From a checkpoint of a small image classifier: layers 12.
Rows from block 4, named by matrix and row number. Rows with one number belong to one attention dimension. Each number is 500 + 50 x the weight over the matrix's rms, rounded and kept within 0 to 999. All counts start at 0. Numbers have three digits each.
# v: attention value (model.blocks.4.attn.v.weight, 256x256), inputs 128-191
# proj: attention output (model.blocks.4.attn.proj.weight, 256x256, transposed), outputs 128-191
v.59:466451504458588415602484602514481501524581522496500483561492503406548528447468547569461475553554483431597445495429436478574428504496493430458490458551458629533571450497512476519610547596383512
v.60:527586623512482523525499481466497507520456503473465536490416533533517419493506475482493540503468488513438561569466592547537465503542495504547489393518451460528427460472479521418497451573459567
v.61:496531534469582493552514423479520459471562495401551500459514505495484526436567486531498509537533517435560620562473535472547535516468455475544421497469505509470561496434473466520429411469420467
v.62:506505471552452510561448515517461539456495445492558573551491489489583552537440492524502473485413533486536521558507542497462385498584448652538420473476496510435592492573457540458449429537535492
v.63:531564461573467483501465587466529430476497509498442508550493515487518495495412455624491472536493516519513400430487520516557525507460503427481546514572553463522427445476556593409414584525512459
v.64:587493485468473502444496501532454466472511518549541560457549494483491539501448583455540452454567544490577599557437550559538534501592467464486493467565529491525483543528473496484493480508512561
v.65:483570511508568436450572539568580409399548500455461482424445510527503517459437462540447496506483493500574391521465535535488473552460419496516477466591451520595425593514487455482625406508469497
v.66:549613460420503428549388512493421563524513482514431562470510473521549486615462409481493488514483444476415660462504580491598390495533554565521525508435543443531508535534526512543499518501434484
v.67:541454518423513553561555503410550529535430458531452501444433483446509579491539462447525445495515470493567433465503480528516471442478487496593475536460426502465540492487508530548525438484410430
v.68:493452496575548511551627481525405518535565422527528483399531527585509490527574577532482565480470519429464494511585461449565590516507412533429553502437428420599457495513445544414504415435439468
v.69:520466517519565494437604459592511427512535529547573468526516519529590539499478501520520478465555500502597458536487509467547468459503412573583447477465466481560512474458523545493491491467463394
v.70:538478505406462581562493550470510425435481560550497514463509566554446463514435535478446500484469577401522482485437486552516430461483479483439591507485531568628427518513467574595492504479523444
v.71:599464419527400575477510501568522493441476541411489506471494501479561554475490548514475557548486419596445578492513552510395439507625478508456501490416520502549454449491505475568503482521464575
v.72:511538545579552449481449516515570500419520505394479502495511555481444510532610507597450528446667510505517530465478480536494509506318539618434499484557506511504489467471563553512531496437445493
v.73:482546659502465510477482402539519550511491477448575532526435541544477463476545517468534553476495361488473516486521563511535548521514472500496459463431506594511477585436569558390457538536425480
v.74:478433403483510492452521491615535482562505510496515546427505608474450468472494418530581568510446524487447476539456417556508493561462380433411539565583486604465571461402528496461452512588498579
v.75:545446503570425521511461549464539437641467601569532540426579429477565511507438534447418495432487555564533589540488566480442458530484478448537396488457491487625477426465434448375495564561543549
v.76:442491426495511462531542466470482571529514450501468504421480569505546434453360501482471500475521501537435489560449449524485482478541471552622448549459475485533587522488536507631516494434446512
v.77:501530563560420509426553495464528614484437512400466493453521436501429527524449457487545474507549522489506542414473503639567482454534556510487530592606454482493490496526515580472569456428425500
v.78:547506468518468612500512546571535551433547459552457447474473613447465582458481573449494545399521514567479449523493509583620444443497450495535544550529482468506516548527476405462460527452513531
v.79:536531511554467497511509455502568595428528502521525461429535485429518458481559487468511530397555491527560486525457578469479512489446510576548468585563476514430477448501436473500468555512461537
v.80:434495457446516506469552509461503500414476447553536486514561443482459573583533510591407517466597578534520447461496496473393488424490552519373506481526412412514596491467543441574546505514510450
v.81:544572392490511527550424503522479587417451480481564474526545528429428476554524481366444403479504589539517540519518533510539464504512429458402540509413564496532465559519555449499488582509440558
v.82:507421501501540494472525512499518488425448501409610535530498511488571429491526497543425620575483576445476516400479539539561553573498421516477434471477596487415369525511493483527446513494448450
v.83:464474509498528407462435560479461508457624503576485469446463378540533550420516491565450538509456443463525561477541476518451509383496419591516505577508596475487480429494506435477591430502509466
v.84:465513521533501542459466407437421471473396471479556459487477572564382513554612372533498492525520487515399640447450529552556478528591581574543516445522517440462565435524487607530585530505471540
v.85:455427437542506514458469543497442534486531464461574544537496529429486494506571527452574524519457531522425480443596569462495445442515539494493431511587415493488566551500513455492415530558474517
v.86:553516489445490584472438575477557516557475477487498551429536449425463456508424556453466490495521549504488500541510441547596552485547520468507495458493489480521514471541488426489443518481471470
v.87:436436508550539526396589475500449530510512468512474465584524518458489509473502374528521513591452508548459539545575506441430415574589435389428533576553482478465564475428455498424493503539533505
v.88:395487546441526574508545495508558402604554537525430462442522537442403434436490476439469491515417519531484488554516529423506518495542494541485493461488527488446384509451461470483432484436446544
v.89:499474467538592468543446483466522519578469464522480586568473549497543455453402580457460428493495550470503490530500484494452503494569424422546516445524449445494531536465420473499483542526479476
v.90:591457561434496403507473601537508451465510493447484431505553482472431566474441492464517369566534504502528412511479549549449501512577437543483528464525522437546458420430472537570487576544489561
v.91:495580612461547432456442525443492564462431534459557466465464415509540530545545521500482459467540469509448486516515482500490500413507580577472536524516417498630545534464538536507442415542420408
v.92:512493508531579544506607452534548429457393562517519501474507528415393518513533611476536512488587427523493550504496554492526449599457512468459387477607510455404513615623615480538489574550609464
v.93:644490463461493424530486441496418436497493519465472527498478488558413575482542493532503440402554519458464554522523521582542466499548597540492515547610568560535456476494472485485574521512523496
v.94:593521547532573554548583479536436497469466543426419447460490560505455491470553494470488568503371565528471496497461496529612467533361513453461565555507522528505552479517544501490549540515500493
v.95:489547464532515508616462479550538490506483584594524493480482502592425425606498457545478504478496484457349474494488570592524554408430565602419584407449519468541488658551497453430489641472494483
v.96:438601592514425477532575461413622542448589516506348490440421391477487515474513509617454466550443503467555481472447567545452560515553584533478469422460511494544433524463494555492426526483500586
v.97:576526437448557525533437523558543541403431408507442430418467468529472534484559446520520556609520509508502548519518479464543389501554502457466517392516467432454459495458501491447534520542506456
v.98:588470431624414597470460487493508502604447492406481470482427526501497507480490510458496501565436476499409507463456511529539493456583540438552452542518456567361435527518493447506525593473579533
v.99:481460441533461407505557467539541485549553492479561571520453440582560516444576446458552454543441492496543442562486494498523501496558566445403594412577444502453511458572538489524480481453422521
v.100:574544498472437533478494489559509592495489456456410496553447537491439541482493499559535466547511462463447524542605499430491457431515448521489520478464520526467531502517447490498570530558453447
v.101:468500434537445399427535473425536493451463453532570540564545454485459430426498396497491569410467501436576436368450431531511521574503483545451533510384480555589529473549558553552426499548418518
v.102:535465421471464470507482395492601495469462489599472489473490493541424471516427502514533501519538551507470519602450551528524457586475514459486587502619565536476500541524445520508435462543366457
v.103:503526549515530460484474522504512462441500533494516548438576477489561512525474470478482488584481525436520561470470388547472495482500566471427480583470506468472571607556511470499495513497511549
v.104:560527595484526602510492547508491513531561529591454460574570482445465501436446436539482564569514507550504462529573484519546523545522409520466507592484531438539582560495510550518467514479612487
v.105:500523533557385503517454424436521467530517458402496523401512405507594573578487520610529488523464522456438499468454436554504582458465522523423523523476536553524553498485487498569452522575427467
v.106:543525495479501633517545570524503514501396557475509510521468488439520523517566480584571497595490499607533533453567533473531551481491533510500557459523510528493576483452493472574548474443585419
v.107:498517464565512541387530595416493522500450488560556484572476465480451519385481474512560420538521481574481519596501503639534373494503525499496440417518564478476665545554581405488401457535521585
v.108:480504565445463511454459544541391524564535477555557424470575414435461415584472583502511495473449422456547447551470540519488566478534468446543576555520533498506532495486612540491569499539455508
v.109:460514492423548561514429467437449460533390513546512475518496536511519564565358671420441515456441575475475510574506588601473416534602445436620500526499533536513525482479473433444544583460543540
v.110:417645526473564421523548464441548484437498539479525504508493472545612432498430518491515489457576521522467445588419535510458399534519524493490516459487497547514483471467548479515452538511430470
v.111:469414567408553506566551552539442545472471542541500523501553436473536537494432551462527498442520496497478528468466462514605468564510521455398444485435408440541458473510440521496466480520494518
v.112:579539518473503464554425442480491468567389446569526522499446412563486536573511440528559532527576472543484483454522556602529573561462541531418580558461536515521486545421484543530509441453507644
v.113:550529434588490579545549470473483454476563413540478471462409514481414518450445536496598521506508544423535462435485507474451535572538476479473483440495462470507502493492409493466533443445498489
v.114:557521388505459518451493494409425557456450447484538573503570448494490427457547519448508546544561537457454518413473562516530540545487433586565470539522512610467438473530432527537553558499561497
v.115:488509443499407491510493549464534506488528482515404555576505435472532435447488442533563454493446414486569510442460477355494535474551475486433458435467508381538447524528575554505471450471561508
v.116:526444487549412468556491451557563585526508502524492573471525489488578505438479366591617448458449506537423564450424507504488552504472511465446502501395575490529450482499548557440493499551572523
v.117:448421474554503548453520439432506468556559476485497481472392415509461575359505398505532559469517469454517515585406414522516426491435513525552517400505516453488457551508460460521472452475570573
v.118:413462501352529543507466472486475504495509455573444410523594503493487476567504461444529492568488439487470506564550454376450531402467547486432468494450439526490539466533462531602507507445489442
v.119:516539422507535512455565519526506472410556465500495542536501423529529572482484526504465540540406504428457515501521533459557420552492483538556468482406440553430457478519434501539521526547490594
v.120:415434529544486558602507448494447566482432484457518449489584436510491525466515522489511457551515492423576423577437447423600538444531492536445562549474423446551530524468559502368578517526564601
v.121:491544495521432569505450427470491463486415417453549552521455587439557524438530500505605500483502445460484562564464477488434578435504508589511533424499462488566492476413504513473463495496466494
v.122:498505467507526621549652511541527487546514517541507390557458426526511529501524471442438474406489501477503475434563528472518504409547456551441424379558529363532449504559523412550411512433502591
v.123:466560481584478512533622504475425461510557459477581501430564453500533463524536535501550531439594415441535465447606496496566599471547550543550522477550444466528527521428394510532579537471479580
v.124:492551520503468502502480474453546472483495484610461448502518514408572401601592455464451525443431534510537506553513491574567421461529477530503514441488565523462521517532487543452504546343491591
v.125:608562498486480546556479410529568518489501504465430456478467553473606504418508522507484511617454521534483525552525487420510520570503516575464556408522535513474480485471464538504403512488488531
v.126:550488490500479601494476485472547530594482500493452546492473437570457478541586418508564517568508538452519484412597539463475488471483478470466500501461558498550496476489465554434542453578538493
v.127:487502411570506506507440523508478457491600484571571508572496514499414462451541527501423458585487464510548492503474466491481483489490565554544431557452497478448450508444522473557524538539406453
v.128:406503583452452527425483488507528536500453486456423563461439492480443498488434560589516424480525520530467483430504472444394494487517490558470500466521422602461541503510527527461412554563451473
v.129:464516473548593475513591449476487430524453464502577553536431568497390468549542528553446403514503488471629505487423474558518505433501514537514507508435500448500562518386523534532503531468554531
v.130:424403472533479449581511486528566485597473525516525582532499496495528488484393560502488514639490478455560428589451443460432441488529564392539506583457435455547545599474475515469446499501523499
v.131:505502455499508547488553492509385527595548469450470524433531473564480489501495473472495499439568403504465536406488567548517445446553592488599481484546570457538485516530533461506535445541479463
v.132:574564476493614562465500557548493478586550538551513529525527445591488577507442532554505496571539502475539478497467474517510521470507467442478476477472562514451473460596456495430550468553501555
v.133:474453537603576554542505539512519522480539475481508419527568516501582449444513547448551402550525463576547456511473406481520440497496429512465535505495503475463563592441524492555552552488485466
v.134:578468469458514499470459471596447483511463528568501542524474570452468554435533500547508542554535459534509488573559581440482438530475571514567571534546495504458486460455490601503486504532488465
v.135:545471476513550405453561506544467498513496500444612551543590498493506504480588506597454482465499452447495527579556494494512510558527561568484531556510494477472493542422459542537571402609529513
v.136:509488593540486601569532471465566511531541488536547515478507511484427493548574522509529527534542444605554466459529585521524471505509457458486561580364497500501456515404515479477561527533610445
v.137:466471543383416453531556500502539490548515525443492531494559565499510527470429557461471489585466444509482448591545540373503505468592538520491503524474432496562509561492462596453488450452496452
v.138:536482605478456505574543535464348456514464519468492496472486608453502429507518478578527446423445553488457513482496452494495463488468536454459556473451457397539520535510565676523530462469477495
v.139:515489441580467544496538547503447514525515513517505515465556525510467425507502475527375552585500572459509458460501493537609487543547485601471521404586510491479430462496537538528430477445450501
v.140:453534506463422552563545495485508543545509514497556492438570564529494527457452452499502457550512563544548581521519571481496462527463505424484506501579520432484536509491501550482491433491596505
v.141:429514507591512517591508516507499509463440398445518582438561462503525514430505418527514675430562439525497440531489439489525511442436529543513468513483510517497454511493594543488481488503555462
v.142:444640552452555472509468420536415467522530547497532389560490507466493507581471528568508406591556435611547531514517473396584405491470477464456500524469524504490544464468440580490519516613506430
v.143:519423498519454474487454498463464494515542471467541482569494438497532429488501540345488471588493576380548491576505569522509523536514441457545491476494510473524457479555531436525438560490529532
v.144:464450468445425505488508569474474423509525545435502422513480576514467600574432445554526491462450368456519537511496481569416438394552454555511512471510498583553454481457469533419523468395506566
v.145:502575523525592546442461527543519537494544464503450507497442466586535532550542564452497376472541454581562406527480500483444538482422552500480568456547611523569486521598401389606568496524536470
v.146:503447513607445478481480477433524559469475503473557443485481515379421634543505504441439426431573517505527395482497396607583446501498475513420464544489579535483541521496415517530618487547494533
v.147:541567484531514554426476487441519461461470524470424505495495419491489465502535527486472614489540531577485568471487471489497442489505538487567563429441558498450525530514516511558512504465442483
v.148:539546584501465509469487466522512505444539377454448489502432462540546459546522509546504574454488465544462564528469507473415477551521491570531484409491479501430496428469579592422485506502469502
v.149:496457554497491517554487516571540516628530573482456569463447582489556394524421576541529516515488436551474553516440549528452505590440494429460580517458533577456552574464480431457534473506451457
v.150:419551498530476475552469414504499467441564542508472505514532495507421559482470509462477513421590462472527541525487621558449589517566559541471559534575520508445506409677527501526463479492479466
v.151:487473450588557543522549530525493511557520445537538574437541519534420440557529504445523559498540512565490438549569489547484481500512483481386425446447595531446482520488464502494583460435476503
v.152:501495515541510540472496524492591456477494494451508457477461509449493415573567467523565637491506486380488464521441471527447496570501423468488542551558408498547481490468503469496496453459431419
v.153:510489438412479482541492530575483529522455502414510521503538474493418511477493495529552547484480512516533488503562530496491423524490611536524443422441582450473593529457528362418489462548465565
v.154:466478510481459480540502623490505595370551541493491485488519490568522474460525456508520548520485498569514433474425449590432524545547466442506512488519486468440482515588585424480502538502434483
v.155:540517481503437575494471482517449523412483529502534517494442415516514574659485445431564404601433502442435553553542423492412457516475549483446508529578484448478460519509372495478521436522547418
v.156:503504511519542446549501503443593385542498514552467425570524466505389538502549570531522428513474511456458486499553527465489485573461514494487569461540448498460538562455461485500485537500563466
proj.59:410567497497378598447497526372503515572530485463486384425500459513505463443490570544412488462566469533500556566533533547489539541477601512606467643517371513537505615467461484535382399551549608
proj.60:490510483551554505444464456539444549422564598596511555513453511501460515415438499522535431503597514479548536533433423486468489595459502503519447522498516507512479469552536549486484608476590585
proj.61:494593449541454583382381432384530553628560483519525489472394481518431487455522557487518476501541425575419500545567423537452482471490532557465521511480427563595406514552492495523473514498526591
proj.62:525499432459567426531469507480561514564654569516452454450619477631449405555615527461501528581525550481471405430460566451516512501418578488518503508523503472485461398459542459513631509488538529
proj.63:513422551482522581491514492439562555446513526523504536513479491466582510526517518432433514508491547486460475518523498455366548507492447525371509498445479518479479541547404474532487494464523547
proj.64:388510521534497481444482489562485523595428520498507547566543452600567500506526475474504600540488546470520470513503576464558562431520426443532507511454434551525364517477528508574540562500473493
proj.65:512481467560379497448554548439518459488554531529502507509419499572435586557537486594525528424449461524523523638482522487529509521499527473409521475472447533446471467533492559516450467475471594
proj.66:509537532408553523503543486529540469449528533549525555573517564541464529540543516476444555477560520571469565444589528477527531442572498479501504563532529508504537512445547376514422543534500539
proj.67:513527553600491487524613467541491486486476503515480409519549486492470498570488524524445538524565517584454508558536537536413595560551541478550534564505438520458500500397465546468514487510522570
proj.68:476525550525517485494513443500582492479439628525478450470454592500453449534467434409401496410552423526479577500530495480497474473439535499437509601513546474524463459556423494593493548557470482
proj.69:449542370523527497460472510538495510462477486445547533450548572397522533554489509555471531478485459530477564523497482474478466496496539485465495518553494471439552548564435478492522521542452534
proj.70:478470559497526502480552518531510470480546609557562506542454544445465457552623525503571577538475437489559470471534473527447601514512561517520450498426499516428516567557489547468523595471614471
proj.71:482522493422441559492451587525499512475496564458427502562456500525441477445503549500480379534456484453540492461531591424588543528486487503415459503489392540344447467545504450546513442452540508
proj.72:543448624407501488479568526523480531574458537589467553492538525501425447464429524575579479541531374526590512472382512574532528462613537509514485528538523391487568456538521498404551505506496481
proj.73:473509539429500510506420521411551506518518487496531527505487440549450521517539493457420447544495469511493543447420498611466481478489507505529415441542455370506512474512482477522475506447505570
proj.74:466474499505511494557488571502485563462346435432474517586520500480480439592396461522470475478457435490474556390394589406546439419434526593509482511495459551475510545488529574462507479538438453
proj.75:501492511468534491479574515503506429503435469486510483485366501529439433512475487430515435521450465433537483486582517473498472485506517499445586402538391536430557551536512568469492432574458504
proj.76:571453484467466467487407519508537514468540437524504461534535547511516584454577477503558484554494494542466385524487455469557481513480503589468487510521510507528492456538487487508454480512479493
proj.77:483430550529528604527541600528521469497454516484488560561508567565476438508514611512562541472513511593531568502441582445421425506493608427468458561518535550528565564497519471495518466503587428
proj.78:461537421478551498459490395502561585537471536510579469511505475575503510471491462540536510560538517501417482568523480519504480578473530561513457498571537621443412515459460610467537536561515565
proj.79:531471466597554493510465534537478452457550593438545522523492497449433555498450478479476525565552463559525531429527497508533488515537546433432485440496462445420536488495484546490467453519502470
proj.80:492508365444557415470575443526523449489520630516462551400423556531560550493495557460609490516459515463528546458448506404591493513559497418544446397500572532465522509513542520517566554526522494
proj.81:439497451456498533454528441554545540521572487521546505586441509568586499556535513468500546558493519566479520477467535504457369565486522519391489482507416569494579574549553467516435487500487512
proj.82:493505505427474508467464428443516505505406445492384468460424548592462454470436521468667507445457524522511560532469477461537442471489523404388478528498454420547531455476531511452510435478474466
proj.83:499488491557530591398484523527484428490395549529523506477567565447494501456474541459397552504477568553595503489470488561435556574571528455483474592528554468387520506415448501507405504506500574
proj.84:523462520565589561543560471508422496469527491433385583514517466493623461501434573589568467465541488512419525535507558506501517520504520485530511565553470566508516455508579443600442457524531480
proj.85:531568522534538486475589556476399505491568495516423580497510450530614359487426432480476473515493531496459598508515507531446574570487488472616558555484548456572561513545534459548501553511522464
proj.86:513560560501488478476464490577566479524445506531549508580458568526579472507504446542488501485433530491477522566499521513530466513453543563421512546494510508550597535505530467524527464488509545
proj.87:462546501520533517601480476483525574572436538451520455482516479523454481520461527526444483462497495498517401447462476529419550486432512518434486521463521568537482511532515463551501558467485579
proj.88:541537432502470433526415474472472492495520496499539507556430536513511553476496365501425437456592394460553445570497443402480488411491477555494509505540482579490555518496476488534384552532513477
proj.89:521553593489445475505648529589477496535435409552519456460536556530513483519487413440477554413561554560477483551638497501546455443464492570481540497493469470521464526541519528439557456400489506
proj.90:562568484466499519537459480481491465504562528525525538530502586613526464492443513652528558516477536481570475458447394506533484485573497430494490459537408471516516496504569486538490493530466483
proj.91:528579474425523512486575547493520496445481462501498487505480550448466505449396526549537483509466509607520430407465481581483519487554532431551526503513472395445533467485507505499570465431500559
proj.92:497446436432441424363530464409468564608451405527486455497489440583500503544550525586552431524507528476451440509593536529570483420596425591434523530470512559510445397539445537522553476516528509
proj.93:512486610547494413393535471590419490487509557463521539706536512530539434498453527474511541525539519544540541445418484477456511518484533435452520516431479451427473403525414480511564512498548537
proj.94:505535556445490530525460534466484495561467611547541519548494549414572452520465488516502528516537519527562524526540491482464441503484571580444495490506489513610469519571519509520498498480576510
proj.95:478505486496495482423475446526526479550431506463538513447488528465487513461478499525503482547522476563535624501457529549567387573546511469451432509535481404481543478537532614602488466536544428
proj.96:420487420505514474432444465510425517448549518385496485463553543468503495485532549484481541518450439566439504524527430476530443443426456471538487391493549484470492388444409485484473441579545513
proj.97:484515498539465535512570469582473529528508577405524512538434507492588465497468451528523500507590505503460581572468551563495513398475562478475574528462462536455471543492510463536532490522507501
proj.98:546452584472580506551509483553568505498499507502516590521536561585551511522508497512526495488501483528502533505435488518424480650555499419457495467476517479554436424471544503434490429514406637
proj.99:514468451529393515482458537503498515468474526441498440503528516453469504469529463503523533425509493527471544524422462540503538555436458541503454531449513547531493511462497574438495507528546593
proj.100:466457459457538548484498450493588511566482502534511539463493572506575446481504501392463509541478461468495540519440513493521460553479491525525582535466426510516486491466592473505524498463481452
proj.101:469482542553377518555517562560561468564532476497436499496505492452563550514543528503541494451491373521631408515476533495517483401408529534502506502538488419482519546493489533561555592531517471
proj.102:515499550497475472563498599426535525480408512523438486440467490408557558542586538570420525583507535491458446506470542552427502401433466500571487510529480439481489419436564439500500427506535598
proj.103:504537481464502501453425482491489457487457538488470538511431542472481475517613415530567527565428595517452545484448500487547472551582419559436455597502425476538495511496568521537487490528445532
proj.104:449490456454503532422508450492511500549461468505538507543473521483507460586445427496532470571525492527514526462545534515461494404546409488526549543488468502504493508552436500512508570461488465
proj.105:539434440493468384455527472516498499594625516445479581461556515439589438403475444483499577471465445456466509525443479473465574450400559398580477522487504591532530423532481528401433559428551440
proj.106:469556523498471476412461517514622452490538551553522484587519582541453575542508524408429482481516513495449530572463458497507401567547499562595585531452468564582506461544441484480414461546486504
proj.107:480469503396553507557545523509488525504535469541475593474563371472424480523488420477497496507483557496514491451466512392446514444505445502560565524476487461536508546505469450490552447502554489
proj.108:413468407487454566498577484479467528615453489486518446531539503562491515543556447392448524556582475471494480454644496557578568577589501553470457559450492475589530545579442451546485586472482452
proj.109:583424542435594488435447555432495592402533439510530546474396557538527435444425520513502511549593441539559497431457514447538444509491570478509457466477460459543569473518527525548501442453473491
proj.110:529509357525488554509459587467434449403569520433454564418558435530531557421554511457453483518523451521426469500539474490522582545513588464502515508551564524519546518475490470491545522529526501
proj.111:485468520490483518524464501480478471580448424507468481490527512476536457485530464595496483475490471566491505592559550538460524555379521559448518526507466562457484517496446450502442485478479400
proj.112:575602541565473486482409473537474455491581568487543447445541509475494503473461493407479508398623534551530482423542556494378480497388464534550499486511403532539501469552522536489463423498484490
proj.113:499460555393463515453465556483490485513449474523570553554500498521540464470511505570490604433568498549505505515573575535492496484418584462632517426522546523528469507471524532433519442436486444
proj.114:511489545620459485642532521465499466523423530446560467495468555473382560499510460508527504431456495485481486568450560543402536433504506409473457495496560503410431499486507550486399514484434520
proj.115:453508510591514527437542491427434532479425623542488420488564500561531534521585452398518499554478632570430436490494468467469543478542541486487461562449522463453446442390482536551527532530402490
proj.116:424515500478548553463503416557516516495466621509498497499475528581615495499586605529464497509460568593480509447479562467523521542512477462503496473514407435525529510494541483500557461504465497
proj.117:469596568515442523442444483581508493500459445485563462560537454510443566577444537616542513534459483482327570509519469507428460450554521456481593496598538526511483520474374469496507548506495498
proj.118:536530461464469493490538490415478492541573542511429488534541570534472483546488456490452461438502567501404532559469540500509479541561471428526487507451475512529483485433579433507594562527443521
proj.119:442507478547409541591444538515524487528478462478496463469639495494435535504437583526549453491439468490519491525451552550516520451487502481484467507511562524503507450477505577482441476561500464
proj.120:511492567474472515480551405468533567592489552581508431569520484590411515463539499534490585358494545417457532569490571426444452545518459513529535534456479590432444485543474514590467499512495526
proj.121:510520481479510521486439475580542536466561565395529474476477625572467465508573462524391551415490522502559526530565495489448497542568511454461470535457438493436442482493530505457587519508459575
proj.122:479517425559521544511439505423450498504586513447547547513574493460514520565456354467495490571581494478456491428469487434452456415450546546540515560484502522501439433513417466582567473442496551
proj.123:472434554537545478466460500603541423491464547495456480491582518583417463459472449602470531545433531609467532494465542580410516615469626508472481560463549506525428513490565604468427465510612508
proj.124:545463552521530491514534476516580456431467537460530646535556498370467511469499481574498446560534521545442487366504595415498502474534586464536461547467531446494519477502507518500459466508470406
proj.125:473516541532429494461464492559531476525544549451522546491464511507547435520579593555465450445469488500489541505481499486534441539451405397518469499498417505469483462422540452447513368416572447
proj.126:487573561558522453534494505457482578497513583487544438535528520527467512516499464446541487475595490468483491571485473485441523540556472481453480485477451527466610540465462503515506568495445530
proj.127:495584538483481541496520472505508442444477533505484472553575502521519428484525493498483498509521541472488533551389463545618510556584512440528588499449441620562500477555459421496491453445442528
proj.128:465456463512454558514565453557516493451549568565526509544562447504553467524518462417523483503472483448518605424521461467520494572534496484555534429469514539476513562479480507524447492525469447
proj.129:400495498481582555490485568602470485516574441489512432536533489358466559493400503552509545495499482449457500565509527487477404498562515435455491509548514483424498496576474463485485542531497422
proj.130:498490554486527541451512473492431505511552502439507516478542479497590481622402523462518455476413460428483559544603577528481557438516562537514657495502525467540491396532549468470490453488541373
proj.131:542529565503478454499542409528517536520499591460495471453442454445474592533486461495559528500474512465466474525537504502550416533483473512497496498494471407521505437511522466524492460448511578
proj.132:570583500486515489563500434540408512470458471506516572479448538540503492459534491492587450431548527506561530539523476468452475519444558534490520479495528459592558551484451489563551518607491464
proj.133:547512467346539469565461527486549546511512512496488469530470453434453536451470482550491573525542631501475478483524463468532554548495479448529471453492408462494559437535525472463482498521489550
proj.134:525468471549447532486506572465487562544600596460515593535446413500544505479570533586552490545441526497506451512487565487459599431500464490476530612520541508495547509604451498533487453474598393
proj.135:520524562562485424534570450470508489642511451504534527552489448530568499484472502522540471426400528451534455583599571474573530493557439587446526486510500489525378488535513430438476569571545482
proj.136:502513555542570501487367492474498376469482521475514551445524481551510531468584473480479518479475451447519400473531533586435418357513500578488443496504608519499480462449479529473513544510531529
proj.137:507562563508451523437445493512498409465451520507479572606514403544581531583427537469571429527462536499499408511541497583479527391528530453491529527471591495509463402481573527398454498599597407
proj.138:505422467513547469519527448476500559549547569575497537477531384525513473499460429309521597563540596441478499372509510447555549339568578566502491470443532545593457445491469533525547436644432526
proj.139:474553520432463412545606527497398520501466531516514497519584560483521542497500528523582469536407494492464558495498421523516500542413518457548521592489493557543543497489456502558520472529424466
proj.140:507527577454492498440564564575489486595547533517477474438454420397426396504471431509618526564494550468372481510540522510476511460489463511485587484430514528554511510505473487544518478565496459
proj.141:502440473527407535487538506486390473557389500598520542550437546532552451532456517416551458551515510451499542564590496422454481477476444469470524553499520543460548625497437493465532610478564471
proj.142:510469537505520545515421507530507531563590573421429495469508457437511454438477532511538505448505539464535464550499487485422458469443625499475511528392509470500476464455702452500532460471491458
proj.143:463511480430486466549568541494535492528464538490499476492434584525507549531575495371487532432492432581536492393493439580506550445470518562423581444511465521524529425573499512450472475452447554
proj.144:467518405514473513515552477472505530504497450477434535463542514473561624491425492553511488404547495538472537472470486475508489530503515487547461530544469541526491536504464468521461555480451490
proj.145:469409432447459464520571459501626482456532593508531454548469485415485507512459558478508511426498456540407497538511440518405432530468374490452401661451481537502457503528521552501436614427554457
proj.146:440512443507544453498478494517479541513611534544474400564483455512615485452450424556513525533479537455450534512421475482514489528568638522452438529574475485516518519517527511494457519533445505
proj.147:490463571498489448498504484575451533502506454463471505450531522554481513396501494453552477533503548524507577484499497470460584527573460491533423551530497562546490511526531489465482500466546521
proj.148:441568538436538532560622491481521498509479511482485471472539490500515459548585574404543529461469449475550463427529477472557498530461504396485481517549479541540474502521437472555443415531438583
proj.149:525429441493463483536588409500545472488479495451508466457514511523546472421534493499442477482505542478486513505598506576538602453433457554510537497596482499508524590533508539471429608457555510
proj.150:565533462524500427527510498451463510486479514489496491506377520561526480395455526458509527525477480558443441507535629449525426488443410559532485531482470554480492520431489552497586593527521468
proj.151:475486553593480514554481503438526399476532528450412441595458498526491517477586493581514510458550480544410556484540459490539476555544523514630439548512516527491528507547371505524460493388550552
proj.152:488467414619534482579517466573503535474499476530479479411578441484412469464579510567461516518534562553502485430546466449522420500379559577494473491506521462565516521415417597539496578531449474
proj.153:553502454547535491488466514440491551511528479565519473388506425461463490490578587507491452500500524444510563545477517438510500492600483483450538501481410512491472439480499559441538577559575487
proj.154:527468385521506436514464452460511467478437460538463542555568436584516482523604469510469533524523458481490469484460499488498483482464451555532516431535426576487502488520503556440456501534483620
proj.155:448458559410519486484534606509491524522504620493425425443488468476546546419456468503511472438488529591515515491522491555524483454488491484519462538495436593596447449477572474620475475525531522
proj.156:533477447394450478492532502418474510470461485430446514543559475534503580517564514649485501566399475483489520560427595524588450389581551497533521480508585538567491528562542480452557576529526445